{
  "dataset": "rendered roads seen from a driver's seat, with toy cars, trees and houses",
  "horizontal_flip": false,
  "encoder_bias": "all",
  "encoder_depths": [2, 3, 3],
  "decoder_norm_position": "pre",
  "decoder_activation": "relu",
  "decoder_bias": "all",
  "decoder_parallel_block": false,
  "decoder_positions": "learned",
  "decoder_tie_embeddings": true,
  "epochs": 8.2
}
Rows from block 4 of the text decoder of a small image captioner, named by matrix and row number. Rows with one number belong to one neuron. Each number is 50 + 10 x the weight over its row's rms, rounded and kept within 0 to 99. All counts start at 0. After the name is the row's rms in percent of the matrix's.
After each neuron's rows are labels from the 100 texts, of 14976, where the neuron reaches its highest value: "tokens" is the input token at the peak. Only what is clearly more common there than usual is listed. The data: rendered roads seen from a driver's seat, with toy cars, trees and houses. In brackets: how many of the 100, against the usual share in percent.
# fc1: MLP up (decoder.blocks.4.mlp.fc1.weight, 512x128), inputs 0-127
# fc2: MLP down (decoder.blocks.4.mlp.fc2.weight, 128x512, transposed), outputs 0-127

fc1.380 101:43 63 41 43 57 45 49 40 53 22 44 60 62 65 60 44 56 53 40 58 47 53 31 56 66 43 47 45 57 53 64 53 48 47 26 38 58 51 50 43 48 64 52 37 58 60 50 44 57 55 51 41 50 57 74 53 51 47 58 42 68 54 43 66 58 53 62 61 49 34 38 49 36 39 50 52 47 55 42 54 42 62 55 69 38 41 50 43 46 75 58 68 39 47 52 56 51 42 41 46 64 60 36 54 32 65 45 59 39 59 48 45 46 50 57 44 58 60 60 36 72 38 41 35 55 54 35 39
fc2.380 120:70 38 57 46 49 42 40 41 52 48 53 59 59 62 42 51 54 63 44 61 65 45 52 70 53 54 61 63 35 34 48 43 59 55 47 56 59 40 58 61 24 42 56 52 43 50 37 55 57 51 59 46 68 40 49 48 58 46 59 70 48 56 47 51 46 44 68 60 43 63 55 62 51 53 48 63 38 44 50 41 70 72 39 53 53 34 36 44 60 37 49 47 49 53 45 55 46 74 53 46 42 56 71 31 65 51 33 43 58 49 52 38 45 47 42 28 60 55 46 53 35 53 35 44 49 44 64 62
tokens: "grey" (28 vs 1.2); "brown" (25 vs 1.2); "orange" (12 vs 1.8); "green" (12 vs 3.1)

fc1.151 098:55 53 54 39 45 48 48 54 50 52 47 49 65 53 54 48 54 54 32 59 59 48 38 62 37 34 57 57 46 41 61 19 37 65 42 51 54 48 63 54 54 53 45 48 60 52 53 47 37 49 73 21 66 41 61 33 64 54 35 56 58 34 57 47 49 46 51 56 45 47 36 53 56 53 34 53 38 35 51 54 48 66 52 48 43 50 52 63 52 65 52 55 48 46 61 62 58 39 35 46 53 36 24 30 39 56 56 52 52 58 30 48 59 52 43 56 50 54 62 33 48 31 52 44 38 65 42 47
fc2.151 107:50 46 38 62 51 34 47 41 54 41 58 59 55 71 48 38 41 47 55 56 52 32 36 62 42 41 39 48 60 50 54 56 54 56 43 47 29 48 65 50 70 56 41 36 35 48 52 56 35 35 53 33 51 40 43 31 53 58 52 43 38 41 51 42 54 73 48 49 57 57 26 50 29 33 44 44 48 39 47 60 47 47 39 45 47 43 49 55 60 60 37 65 55 36 50 53 50 41 55 59 46 51 56 43 43 54 50 46 28 48 57 35 62 71 34 62 51 49 55 46 72 38 47 38 47 36 52 47
tokens: "lamp" (35 vs 1.7); "house" (29 vs 1.9); "truck" (15 vs 3.3)

fc1.356 104:52 43 33 54 43 22 52 44 48 70 25 45 45 47 39 56 42 55 24 51 36 64 54 72 52 43 55 41 66 51 54 29 44 53 59 54 55 42 51 47 25 33 49 59 45 50 54 44 45 52 52 43 53 43 44 40 57 60 48 37 37 44 62 34 53 47 51 51 35 68 43 56 51 48 44 48 51 53 57 59 64 50 49 38 46 65 48 60 55 46 43 45 41 46 56 47 35 58 42 46 64 36 43 63 47 42 53 41 48 37 41 58 39 38 47 71 50 43 55 43 49 40 45 38 75 40 36 45
fc2.356 098:69 48 61 64 46 48 56 48 56 61 56 70 54 48 45 53 46 53 71 51 54 44 63 47 57 48 44 57 37 55 43 63 61 49 57 41 54 50 54 57 62 79 46 58 63 42 57 49 59 33 46 48 63 36 48 68 43 51 38 44 56 44 58 56 43 42 64 58 52 36 63 46 47 40 66 59 43 50 52 47 61 36 38 62 58 43 49 58 47 55 58 50 52 50 51 52 62 37 52 58 51 55 38 44 57 38 69 30 39 68 66 51 25 53 27 56 38 42 48 52 26 70 60 46 48 46 60 54
tokens: "a" (100 vs 20.2)

fc1.157 097:53 52 57 72 24 31 57 43 53 45 61 65 49 55 26 52 36 43 53 67 34 41 49 53 66 44 62 49 59 63 45 45 46 47 53 60 40 40 53 43 57 48 44 52 67 60 50 59 50 48 55 45 66 30 47 50 42 44 66 35 48 66 63 54 38 53 50 60 38 45 47 69 56 45 47 38 40 46 65 46 62 72 38 65 57 68 42 52 51 62 34 39 43 62 43 58 56 49 42 48 52 40 58 46 46 50 45 58 55 42 60 50 53 50 34 55 48 29 50 47 40 39 61 41 52 34 47 60
fc2.157 089:50 50 54 64 53 34 37 55 35 57 46 56 38 51 49 45 44 50 58 54 66 32 48 52 66 67 62 65 57 44 44 56 71 32 49 46 42 49 61 32 44 68 53 48 41 51 28 39 42 45 32 57 48 54 48 48 33 59 56 48 28 45 39 54 43 30 66 52 53 45 58 34 51 29 50 52 56 56 63 52 40 54 57 55 60 30 54 50 57 50 58 57 52 45 34 48 53 57 67 55 41 53 35 40 69 50 45 49 45 54 51 65 37 52 48 47 64 51 62 31 63 61 38 47 50 36 54 47
tokens: "red" (65 vs 1.1); "<end>" (16 vs 5.1); "orange" (9 vs 1.8)

fc1.367 105:54 52 44 39 48 39 33 36 74 37 32 52 57 38 55 36 39 48 46 64 43 71 38 55 69 41 38 60 44 38 65 59 41 50 38 36 41 34 51 61 38 56 42 53 57 51 52 41 38 58 50 38 69 51 63 65 55 49 32 46 46 52 61 47 45 50 65 53 67 29 54 55 47 55 46 64 38 53 55 57 58 56 54 37 46 49 51 46 36 52 65 57 44 56 32 46 41 58 56 55 64 39 34 63 51 51 40 43 38 57 46 47 44 41 43 51 48 53 68 61 58 49 42 37 54 67 43 60
fc2.367 100:54 60 45 29 55 60 55 37 55 60 59 56 53 58 54 59 56 72 38 34 73 49 31 52 49 47 51 48 49 31 46 56 42 67 53 63 60 42 59 56 30 50 66 45 53 57 46 34 57 39 39 54 54 60 68 56 61 47 49 58 45 29 49 36 46 54 54 56 49 46 60 49 37 63 59 64 62 46 47 70 63 48 45 38 54 60 47 42 52 50 64 48 53 54 23 45 52 55 60 37 51 67 62 42 48 40 31 62 53 44 45 54 41 52 44 39 57 59 48 56 35 52 29 54 56 45 64 46
tokens: "purple" (38 vs 1.1); "green" (37 vs 3.1); "teal" (14 vs 1.1)

fc1.266 087:55 64 32 52 45 38 57 54 58 42 52 39 51 55 57 55 35 59 50 49 33 66 42 55 52 46 46 43 57 52 43 37 41 49 48 63 52 51 47 54 50 40 42 65 55 59 58 45 47 55 58 45 50 40 55 54 62 47 55 35 60 54 53 59 72 54 52 51 27 62 31 42 54 55 38 31 37 49 34 62 54 50 67 39 34 47 57 59 57 56 51 48 25 54 61 70 57 43 57 51 55 44 38 58 35 52 44 41 68 37 32 42 58 44 52 56 65 56 47 54 66 17 52 39 49 60 63 62
fc2.266 078:49 46 32 51 60 46 25 37 49 50 42 50 41 62 63 44 47 36 53 49 60 40 37 53 39 44 52 64 51 55 59 49 56 61 49 46 48 35 69 57 31 64 56 49 40 58 52 38 50 45 59 35 66 38 48 38 49 61 52 54 54 53 53 40 65 61 50 45 53 41 40 51 31 47 45 54 54 57 36 69 59 58 24 57 35 40 44 40 30 58 50 57 60 58 55 54 59 43 52 70 43 62 50 44 34 52 46 39 26 46 51 48 53 75 59 35 60 66 48 35 48 48 42 38 45 50 48 47
tokens: "red" (25 vs 1.1); "purple" (22 vs 1.1); "white" (20 vs 1.2); "grey" (10 vs 1.2)

fc1.189 091:39 66 42 34 40 35 56 45 73 47 36 57 59 61 48 59 44 43 47 50 46 60 21 53 55 49 48 40 62 47 62 36 31 75 34 67 51 44 45 52 47 44 48 51 46 56 55 41 58 64 72 43 61 44 54 57 65 63 56 41 59 51 56 43 52 47 52 51 26 63 36 58 45 58 37 47 49 53 44 44 51 53 56 49 49 54 37 64 52 35 61 64 38 48 63 56 41 50 46 60 59 54 50 64 32 54 40 52 60 49 34 53 61 50 53 42 56 45 46 59 50 27 60 32 51 53 37 54
fc2.189 093:54 33 51 58 55 50 36 42 45 47 60 56 46 45 54 54 47 56 71 50 56 41 43 55 50 44 63 58 41 73 57 52 65 58 53 41 58 66 59 51 48 44 61 53 54 45 59 55 50 44 54 45 71 52 48 47 57 47 39 50 63 50 55 45 49 68 59 68 57 38 57 64 33 44 49 47 60 55 32 66 73 32 35 59 37 58 58 42 37 48 49 43 52 62 55 45 54 34 53 41 37 69 63 42 45 37 41 27 45 52 62 47 46 54 41 52 46 64 57 70 48 49 31 67 63 58 55 35
tokens: "grey" (50 vs 1.2); "," (25 vs 7)

fc1.256 112:52 48 52 57 24 66 48 55 60 50 53 56 73 59 42 68 49 52 56 42 67 54 40 47 61 42 17 48 47 56 51 51 53 57 47 49 40 42 39 77 53 52 60 30 60 45 42 41 61 47 51 48 42 53 57 37 65 43 63 54 47 45 47 65 54 51 60 52 43 54 49 44 42 47 46 64 28 53 38 50 61 48 55 43 51 43 66 45 45 50 68 51 33 58 54 62 56 26 59 36 45 48 61 41 40 47 42 44 65 50 55 38 59 49 63 56 54 47 69 52 64 58 50 43 52 57 62 32
fc2.256 114:52 62 56 52 48 51 54 57 66 61 52 54 47 47 44 54 56 48 63 53 53 56 55 48 47 38 60 57 55 51 54 58 54 57 53 54 23 64 51 44 52 77 47 28 46 45 48 46 62 39 41 48 51 58 37 47 48 42 52 42 58 42 51 49 54 66 33 69 50 62 49 72 56 61 52 51 59 56 66 37 54 60 36 38 72 58 56 45 58 45 56 39 63 43 32 46 38 44 50 62 66 75 54 63 57 50 49 53 46 38 45 63 46 54 43 50 36 33 73 66 51 49 57 68 52 43 53 68
tokens: "green" (37 vs 3.1); "grey" (27 vs 1.2)

fc1.338 103:60 42 45 55 31 32 49 47 47 42 36 59 64 40 29 56 47 65 37 57 48 68 51 52 71 43 66 50 45 51 48 54 44 42 38 54 31 65 41 47 60 59 27 65 71 53 45 40 38 51 55 48 48 44 57 58 33 46 48 58 61 49 69 56 33 46 53 60 33 55 37 42 52 45 51 38 38 61 55 51 61 42 69 48 47 39 47 70 55 52 58 43 49 56 50 63 41 46 46 51 45 41 38 42 37 45 27 49 53 54 39 55 35 45 57 62 60 40 60 50 68 52 49 47 58 63 60 53
fc2.338 099:63 42 61 36 47 70 47 43 47 56 43 59 59 58 47 52 44 63 60 55 61 37 52 47 52 42 59 65 60 38 54 53 44 61 45 46 60 34 57 57 57 41 52 51 60 56 58 71 57 33 52 44 52 48 57 47 52 43 60 50 49 28 45 52 43 50 58 54 59 47 48 50 36 60 19 57 69 60 41 62 42 38 39 59 44 50 50 61 47 52 47 48 40 72 41 42 44 53 48 28 50 41 38 46 46 44 58 58 49 61 43 39 65 47 32 59 56 65 44 34 29 50 44 67 42 47 73 33
tokens: "red" (19 vs 1.1); "blue" (13 vs 1.1); "teal" (12 vs 1.1)

fc1.279 108:40 36 46 55 25 40 51 58 59 51 52 46 68 62 33 51 52 45 44 59 21 61 55 38 63 39 49 52 60 49 59 54 35 46 43 42 27 47 52 37 49 46 32 48 56 39 41 51 36 44 51 44 37 55 40 47 32 45 46 49 51 57 71 42 44 51 42 54 40 58 44 43 68 49 49 46 30 53 61 42 37 49 70 37 57 46 40 64 50 41 44 44 52 43 51 50 22 60 53 53 55 41 42 43 46 53 48 36 50 72 50 52 43 47 50 53 40 32 66 60 48 44 66 62 53 55 59 52
fc2.279 106:65 42 67 59 26 77 49 63 38 65 49 59 51 60 31 40 53 53 49 58 46 34 64 51 42 47 52 55 40 44 52 47 57 46 52 58 52 29 51 61 51 33 48 48 69 56 52 67 66 39 46 41 52 47 54 36 65 32 50 51 59 61 60 62 49 52 62 71 37 45 52 60 54 52 51 61 48 36 56 59 66 57 35 48 54 63 54 59 52 47 52 38 31 71 44 41 40 62 52 51 43 39 50 40 65 36 41 48 49 39 64 32 54 40 45 51 51 59 48 47 50 53 34 47 56 50 55 47
tokens: "purple" (40 vs 1.1); "blue" (19 vs 1.1); "black" (9 vs 1.1); "green" (8 vs 3.1)

fc1.368 121:68 47 47 40 53 49 69 43 53 52 31 44 59 51 53 54 51 54 19 51 51 66 31 51 35 42 52 54 43 42 46 50 37 66 45 53 49 58 39 52 46 53 42 52 68 54 67 62 42 39 69 38 45 45 70 56 52 34 37 35 46 66 56 53 41 46 58 64 56 43 47 44 61 44 38 44 56 47 43 69 50 40 59 45 38 52 45 60 54 49 47 42 48 43 48 49 48 58 55 66 39 46 49 46 43 35 52 69 56 59 49 48 75 46 59 58 59 56 32 56 38 35 50 57 64 35 39 35
fc2.368 133:28 47 45 48 60 65 46 58 59 52 38 48 49 59 49 51 55 32 67 55 52 43 56 52 57 55 56 41 68 50 49 38 57 53 56 38 43 46 55 32 54 65 58 44 35 34 43 50 47 40 38 42 47 54 33 59 38 49 65 46 56 34 33 60 45 55 45 43 51 70 45 59 58 49 53 66 54 67 62 36 60 59 44 47 76 33 59 50 55 49 36 34 63 48 50 37 52 42 50 47 63 73 34 71 54 60 49 59 54 42 41 59 54 41 49 61 47 38 51 27 52 48 58 57 55 42 39 53
tokens: "green" (44 vs 3.1); "with" (31 vs 5.1); "orange" (7 vs 1.8); "yellow" (7 vs 1.8)

fc1.248 094:40 44 45 54 51 52 47 66 57 45 56 50 74 66 43 66 65 42 61 76 46 60 50 43 54 47 62 35 43 62 56 51 56 50 54 34 57 63 52 44 56 54 44 44 56 55 57 45 54 45 51 47 63 36 47 57 45 53 55 59 62 38 46 68 45 47 61 60 52 56 39 46 55 49 40 46 52 51 47 79 38 49 40 46 50 48 59 48 44 57 45 57 17 52 68 58 56 29 47 41 40 21 60 31 43 53 53 51 69 59 48 49 65 58 54 56 43 62 48 37 43 41 47 42 54 36 60 44
fc2.248 107:41 47 40 32 51 47 53 62 55 56 53 58 65 51 25 49 57 45 51 66 54 72 35 40 40 46 63 26 50 45 60 35 50 46 36 50 61 45 59 42 52 55 49 41 61 50 47 55 55 48 52 55 41 54 58 57 41 51 37 62 39 41 67 54 46 53 52 44 31 69 52 53 69 55 43 57 48 52 42 64 41 48 47 53 50 40 51 53 36 34 31 47 42 54 60 51 54 59 56 36 34 20 59 33 34 51 61 50 55 61 63 50 40 54 66 51 41 64 65 60 38 58 44 61 48 48 54 36
tokens: "a" (100 vs 20.2)

fc1.450 072:61 40 44 43 52 36 45 40 50 30 32 50 53 60 59 58 40 55 40 66 51 66 30 56 49 45 42 50 59 49 54 53 55 44 43 52 52 50 50 73 39 54 51 52 52 52 56 38 45 63 63 40 56 48 73 44 75 57 52 44 51 54 46 50 55 47 54 63 44 45 38 64 28 44 32 65 45 50 34 51 66 58 51 51 27 45 63 50 55 56 59 60 35 50 56 50 73 49 34 44 52 49 42 52 41 43 39 48 50 55 41 30 35 61 41 56 55 66 45 39 64 27 43 43 52 54 38 40
fc2.450 070:36 63 32 36 52 61 47 53 63 59 65 53 60 50 49 48 68 50 52 44 55 53 45 41 58 54 45 54 46 44 48 63 53 61 55 41 41 46 51 47 37 61 57 34 40 33 45 27 48 38 47 43 51 59 54 47 54 52 50 63 43 38 30 32 52 62 48 55 58 60 62 30 47 63 59 78 39 37 59 47 55 46 42 26 50 40 48 46 61 33 48 46 66 42 40 32 59 55 49 49 45 69 63 40 49 41 32 54 42 57 50 58 41 46 58 45 58 61 45 43 62 58 28 56 61 47 57 55
tokens: "purple" (63 vs 1.1); "pink" (37 vs 1.1)

fc1.395 091:46 53 32 46 49 55 47 41 51 48 52 42 56 58 55 48 49 40 47 48 52 44 24 61 44 36 47 37 53 27 45 38 41 61 45 52 54 39 59 58 43 44 38 53 55 38 56 41 55 59 57 36 61 28 52 41 58 60 23 50 52 43 47 43 39 56 49 47 56 52 29 62 57 42 42 46 37 49 52 62 53 59 41 46 38 47 59 58 36 56 44 64 49 65 63 65 59 39 39 53 49 33 35 18 37 40 40 42 45 40 41 43 76 50 47 58 56 47 67 47 39 38 60 44 53 49 46 49
fc2.395 082:44 58 37 45 56 48 50 35 44 34 63 55 40 58 50 47 53 64 60 52 47 25 32 67 38 48 49 43 49 58 45 50 40 54 40 44 44 51 65 47 62 57 45 50 45 47 63 79 38 30 59 41 47 43 46 39 46 63 50 50 45 40 32 46 57 61 48 50 58 40 35 40 31 34 41 40 47 52 46 58 52 43 56 48 41 46 52 52 44 59 25 63 58 38 40 50 65 37 43 43 51 71 48 46 49 55 48 43 27 58 73 33 59 59 40 49 58 44 42 57 56 39 57 51 50 45 64 39
tokens: "lamp" (55 vs 1.7); "house" (41 vs 1.9)

fc1.86 081:62 53 65 53 30 41 45 50 49 37 44 44 65 37 48 50 37 43 47 62 44 64 46 49 80 37 59 66 56 64 54 45 55 60 50 55 38 53 43 57 54 49 48 55 50 59 52 28 33 64 50 32 56 47 72 59 54 40 54 24 58 54 65 53 36 40 63 58 49 47 43 62 46 42 53 48 41 65 30 56 60 60 68 53 55 45 37 51 49 68 64 52 53 56 58 58 43 36 46 55 55 45 37 45 44 45 50 56 41 49 51 51 57 35 50 56 62 51 65 52 55 46 58 54 55 72 30 50
fc2.86 079:33 47 41 49 70 40 49 46 58 59 43 40 36 68 52 53 76 52 52 40 59 44 47 57 35 46 47 41 39 38 53 52 57 56 53 49 62 45 42 59 48 43 53 55 45 59 68 71 49 36 53 48 59 48 47 61 64 63 60 68 47 47 41 31 67 45 55 47 37 41 55 39 45 52 47 43 59 45 48 65 59 34 41 57 32 55 35 51 65 45 46 44 32 61 51 62 54 57 59 56 54 57 42 74 52 51 42 61 60 44 29 47 53 55 44 49 74 65 40 37 35 41 46 40 52 55 63 56
tokens: "red" (31 vs 1.1); "black" (23 vs 1.1); "brown" (21 vs 1.2); "orange" (13 vs 1.8)

fc1.69 100:48 37 50 34 39 43 59 42 42 41 46 46 65 50 54 54 36 52 46 54 47 53 53 52 34 51 53 63 39 72 59 45 44 57 55 46 32 68 55 36 47 58 41 45 56 57 56 53 42 39 53 42 43 55 57 46 39 50 30 31 44 47 76 45 62 39 57 55 53 60 27 55 56 57 28 44 53 57 48 56 50 49 54 43 30 64 44 57 53 60 36 53 48 50 51 47 55 66 60 39 39 32 42 30 28 46 72 52 53 59 42 49 61 66 46 64 43 64 53 59 44 32 47 52 45 42 61 42
fc2.69 107:45 52 37 42 47 47 48 40 65 56 58 71 43 56 45 50 57 61 55 48 44 41 31 58 36 53 46 55 66 39 41 39 27 54 46 49 47 30 48 51 55 54 43 51 40 53 55 56 54 40 56 39 54 34 61 39 60 64 68 54 39 40 31 45 69 54 46 50 37 47 47 51 47 55 43 46 42 49 56 58 56 74 42 54 51 39 33 58 50 69 33 55 52 60 26 66 66 36 46 47 44 56 25 60 46 57 51 53 61 45 62 46 51 49 34 33 63 48 50 49 55 57 51 38 46 59 64 62
tokens: "a" (98 vs 20.2)

fc1.297 081:64 57 38 59 56 53 44 51 60 47 45 53 55 67 56 51 43 63 43 55 37 55 55 63 44 42 50 44 37 61 44 44 47 54 58 52 54 68 53 47 41 39 43 59 57 45 62 56 23 51 60 29 55 35 57 51 38 48 52 52 62 36 49 57 72 54 59 52 39 55 40 50 62 47 28 43 45 46 44 54 54 47 52 52 38 50 73 74 62 70 47 42 33 56 61 61 58 37 42 38 55 54 44 46 52 37 52 47 70 49 25 35 54 31 42 62 49 53 48 39 38 30 52 46 52 48 51 59
fc2.297 079:48 48 56 42 52 44 51 35 63 69 46 44 50 65 56 43 54 43 43 34 53 49 62 47 41 59 49 51 59 69 52 47 61 66 46 54 53 50 26 45 41 51 47 50 57 59 48 64 51 57 61 59 56 41 41 46 57 69 68 45 38 52 40 35 50 58 63 37 48 49 57 58 56 31 64 38 49 41 44 36 48 30 55 55 49 49 25 47 61 65 40 38 50 47 59 44 47 62 46 61 48 61 42 43 52 56 58 36 35 55 53 73 35 49 64 31 45 48 46 54 30 58 64 58 36 45 29 42
tokens: "purple" (37 vs 1.1); "teal" (36 vs 1.1); "red" (25 vs 1.1)

fc1.467 101:37 66 32 46 44 38 61 38 53 56 37 36 45 51 46 50 46 54 41 52 47 43 33 73 34 49 53 32 66 53 59 24 52 42 33 61 46 42 45 43 43 54 28 44 42 46 54 37 53 51 59 49 57 38 36 49 66 64 39 41 43 43 68 44 45 51 54 49 46 66 27 55 46 51 47 42 56 52 43 48 55 38 36 49 27 60 43 73 47 48 44 57 38 43 63 56 54 59 39 61 50 46 35 58 39 45 53 43 48 52 38 68 45 67 40 66 57 46 54 56 51 45 46 46 54 43 41 51
fc2.467 099:55 52 59 54 58 42 47 44 52 53 65 57 57 44 51 47 43 55 66 51 62 54 47 60 42 47 49 61 32 59 52 56 59 56 51 31 58 61 55 66 58 61 47 59 56 38 65 54 45 29 62 44 57 47 43 47 47 58 42 50 52 51 51 44 37 53 64 49 61 35 59 53 52 26 47 49 45 51 39 53 46 21 49 55 38 55 55 52 52 41 40 53 59 46 67 52 56 33 45 54 44 55 61 34 50 41 66 33 44 84 70 42 46 55 29 58 38 39 32 64 35 57 53 48 40 55 65 47
tokens: "a" (42 vs 20.2); "lamp" (21 vs 1.7); "house" (19 vs 1.9); "tree" (11 vs 1.7)

fc1.227 083:60 41 46 51 47 44 38 45 52 27 37 51 50 49 57 45 28 44 26 64 37 43 42 64 52 59 43 55 52 46 47 43 39 51 56 41 48 33 54 57 43 47 45 57 63 51 58 39 51 58 52 29 59 61 69 49 44 40 30 66 47 72 67 56 63 46 63 67 53 38 49 47 56 42 39 51 44 54 45 47 68 57 46 44 34 49 69 58 38 53 43 51 40 57 56 48 54 54 61 52 41 37 33 44 53 50 35 49 57 45 35 42 56 37 37 50 58 60 42 48 55 30 27 41 60 55 37 54
fc2.227 071:63 53 52 50 47 56 57 65 53 64 59 62 70 56 34 47 60 44 47 55 58 45 59 70 54 42 52 54 43 54 33 52 55 51 66 52 41 38 40 64 49 67 43 54 55 63 33 60 50 47 37 62 45 41 34 47 31 47 57 57 31 30 36 55 47 57 49 54 45 52 54 64 61 47 55 52 43 51 61 55 49 45 46 50 62 49 41 54 66 61 30 35 52 56 37 58 44 63 49 46 59 38 42 54 58 47 54 46 51 46 52 55 28 36 49 47 54 28 67 51 29 58 64 41 34 59 68 67
tokens: "purple" (91 vs 1.1)

fc1.192 093:41 48 34 40 56 32 44 38 59 48 45 57 54 51 46 37 51 40 49 67 50 64 28 48 62 29 48 54 54 46 63 55 38 55 51 51 64 47 50 55 41 67 35 58 44 56 54 38 41 61 54 44 74 46 65 76 64 58 31 38 52 42 55 33 43 60 70 48 55 39 45 52 33 58 57 68 39 59 50 59 51 58 56 42 47 45 47 51 46 36 63 64 45 47 39 51 34 54 51 48 63 36 35 70 49 52 45 56 46 57 49 46 44 53 41 50 46 59 58 57 52 36 44 38 55 71 44 55
fc2.192 085:49 44 54 38 62 70 60 35 50 53 48 49 51 59 60 47 47 71 50 31 65 50 28 62 58 48 62 44 51 51 53 52 59 45 43 52 62 58 65 41 53 50 64 47 47 48 56 38 59 51 45 66 59 72 64 60 58 50 41 49 54 31 52 44 56 47 54 49 52 48 53 61 28 53 66 63 80 56 30 63 73 49 43 42 41 47 53 36 50 56 53 50 55 47 44 53 50 42 60 45 50 72 70 37 42 50 45 44 47 41 38 52 42 57 50 49 65 65 54 57 39 53 33 57 58 43 41 38
tokens: "green" (57 vs 3.1); "yellow" (31 vs 1.8)

fc1.282 105:32 38 52 43 47 53 45 50 49 41 55 48 67 49 39 65 41 55 49 61 30 55 49 55 52 51 56 48 45 76 68 53 38 49 63 49 56 60 58 61 31 64 58 45 32 50 50 51 33 47 46 52 72 43 48 57 50 42 41 51 52 34 66 58 61 44 51 63 58 56 38 67 43 48 35 38 58 50 53 61 47 55 49 50 53 58 54 53 41 54 32 59 34 40 53 45 62 60 34 32 74 36 44 49 52 52 58 56 56 42 53 40 43 57 35 59 33 68 56 50 38 35 39 41 51 44 69 50
fc2.282 112:60 59 44 50 52 19 76 40 53 54 47 64 57 62 51 50 43 51 49 57 51 52 37 55 41 31 50 45 56 49 48 35 63 45 41 64 64 34 48 54 41 53 49 49 60 66 60 76 59 50 50 56 43 27 59 50 46 60 56 43 36 52 57 36 50 38 56 50 33 66 47 63 45 51 54 50 37 58 42 54 51 60 61 59 54 22 46 45 60 51 41 29 43 50 64 72 55 61 54 39 43 29 53 47 47 59 53 55 51 57 50 49 56 41 64 53 61 60 54 50 46 40 59 53 56 39 42 44
tokens: "a" (100 vs 20.2)

fc1.445 099:52 46 51 59 33 47 55 53 50 28 53 64 45 47 37 43 43 41 50 55 25 49 52 42 65 52 56 56 68 61 47 44 48 43 53 46 14 61 51 35 67 51 46 48 50 36 45 38 53 52 50 39 43 49 54 59 43 42 54 51 58 60 73 53 40 29 46 64 44 62 50 59 53 54 45 47 40 64 57 44 46 59 65 42 55 52 71 69 55 55 52 52 51 40 51 63 62 50 58 63 48 36 35 46 34 45 60 50 59 57 42 43 62 53 43 64 38 47 51 64 64 29 71 51 52 49 50 47
fc2.445 098:39 57 38 69 50 59 57 69 43 64 54 61 38 65 53 51 51 35 50 66 63 27 50 57 46 59 48 54 56 43 39 45 71 36 53 43 41 43 53 59 39 58 72 37 48 49 58 48 68 33 40 50 47 42 59 45 36 49 53 66 45 50 40 52 52 32 46 58 68 51 73 55 55 61 46 63 68 46 67 55 58 59 41 53 52 42 58 44 54 42 46 39 48 51 42 42 67 57 53 58 45 46 45 59 53 31 56 66 57 38 56 45 61 57 50 46 43 61 52 29 64 44 41 40 58 35 51 50
tokens: "red" (40 vs 1.1); "and" (37 vs 4.8); "purple" (7 vs 1.1)

fc1.129 106:48 52 41 47 48 39 52 48 50 57 37 67 55 51 46 56 47 50 41 54 43 61 56 76 62 42 59 54 55 51 60 29 48 59 47 46 54 37 33 47 58 58 49 50 47 59 65 62 59 50 68 20 62 47 38 46 41 62 37 36 38 57 63 39 38 53 44 63 25 56 49 68 51 55 33 47 55 53 49 58 52 48 39 58 41 48 50 68 60 44 27 45 46 49 64 49 35 45 43 58 60 33 55 66 51 59 59 56 45 61 34 62 37 45 45 57 62 39 50 40 35 36 58 48 51 52 40 39
fc2.129 109:67 55 58 74 67 37 55 44 54 41 63 46 54 47 50 35 43 47 73 58 59 57 57 49 66 49 56 56 34 57 41 63 60 31 41 46 52 68 56 66 49 59 49 58 50 41 67 55 66 36 48 53 56 47 38 79 42 51 32 41 56 55 57 51 36 53 54 55 73 46 51 49 49 33 64 46 47 54 50 50 25 46 54 60 44 40 47 38 42 40 57 46 52 45 53 52 52 40 68 59 52 51 60 44 63 47 52 53 39 59 74 53 42 65 49 64 42 55 43 55 40 59 58 49 55 49 57 50
tokens: "a" (71 vs 20.2); "with" (15 vs 5.1)

fc1.378 095:53 56 30 59 53 32 41 39 62 20 57 63 47 73 67 37 43 36 47 55 48 61 30 50 51 55 45 47 61 55 59 43 41 47 47 41 48 58 46 51 39 39 63 53 47 51 61 44 52 50 64 29 49 54 71 64 58 51 56 44 57 63 53 52 51 58 53 56 64 51 43 66 31 49 40 50 47 76 50 55 69 51 43 64 47 36 61 46 51 49 49 56 45 54 47 51 60 49 48 42 50 46 52 51 49 47 48 51 46 40 52 46 49 57 49 60 50 59 56 34 55 10 38 52 62 42 37 47
fc2.378 098:58 38 42 39 54 70 52 29 50 47 42 57 69 67 36 48 51 55 35 61 39 57 36 69 72 31 49 46 47 49 52 46 43 47 42 32 44 46 50 38 44 53 33 50 62 43 55 43 39 58 61 46 47 57 67 47 34 42 45 65 57 26 49 58 57 31 53 55 50 35 56 35 50 49 55 67 57 48 60 45 58 49 56 67 53 38 32 40 48 57 52 64 52 48 47 50 50 49 43 47 50 70 37 33 41 50 60 47 49 52 53 46 35 45 49 51 50 38 51 61 27 51 64 40 48 61 62 57
tokens: "purple" (51 vs 1.1); "red" (15 vs 1.1); "green" (12 vs 3.1); "blue" (11 vs 1.1)

fc1.506 108:45 58 37 55 49 53 59 58 53 58 60 60 37 59 41 42 61 49 46 57 37 63 57 54 44 42 60 53 62 54 51 26 48 57 47 50 70 69 42 41 41 35 45 60 41 51 78 62 49 39 61 39 33 37 60 43 59 53 57 46 64 40 45 53 49 56 65 57 27 53 50 42 55 52 38 54 31 34 52 49 51 36 67 40 30 54 56 51 51 45 33 48 41 41 50 59 48 44 48 45 51 58 42 53 48 40 67 53 65 36 45 47 69 50 47 45 40 57 31 40 48 34 47 42 60 52 70 48
fc2.506 116:37 69 40 26 59 53 73 41 67 52 45 39 51 52 74 61 60 59 34 33 51 59 45 49 35 55 40 31 46 59 52 55 44 68 40 59 60 64 37 40 40 50 66 53 52 55 52 55 44 53 55 62 48 43 56 61 55 52 54 47 45 46 39 33 67 46 43 35 50 52 40 50 50 46 52 53 57 62 41 63 40 37 52 45 44 60 53 53 44 72 45 44 48 51 47 47 58 49 41 42 60 59 62 64 37 50 60 50 49 66 34 57 49 36 79 45 49 54 45 54 36 41 58 63 43 41 47 41
tokens: "red" (31 vs 1.1); "teal" (30 vs 1.1); "blue" (11 vs 1.1); "brown" (9 vs 1.2)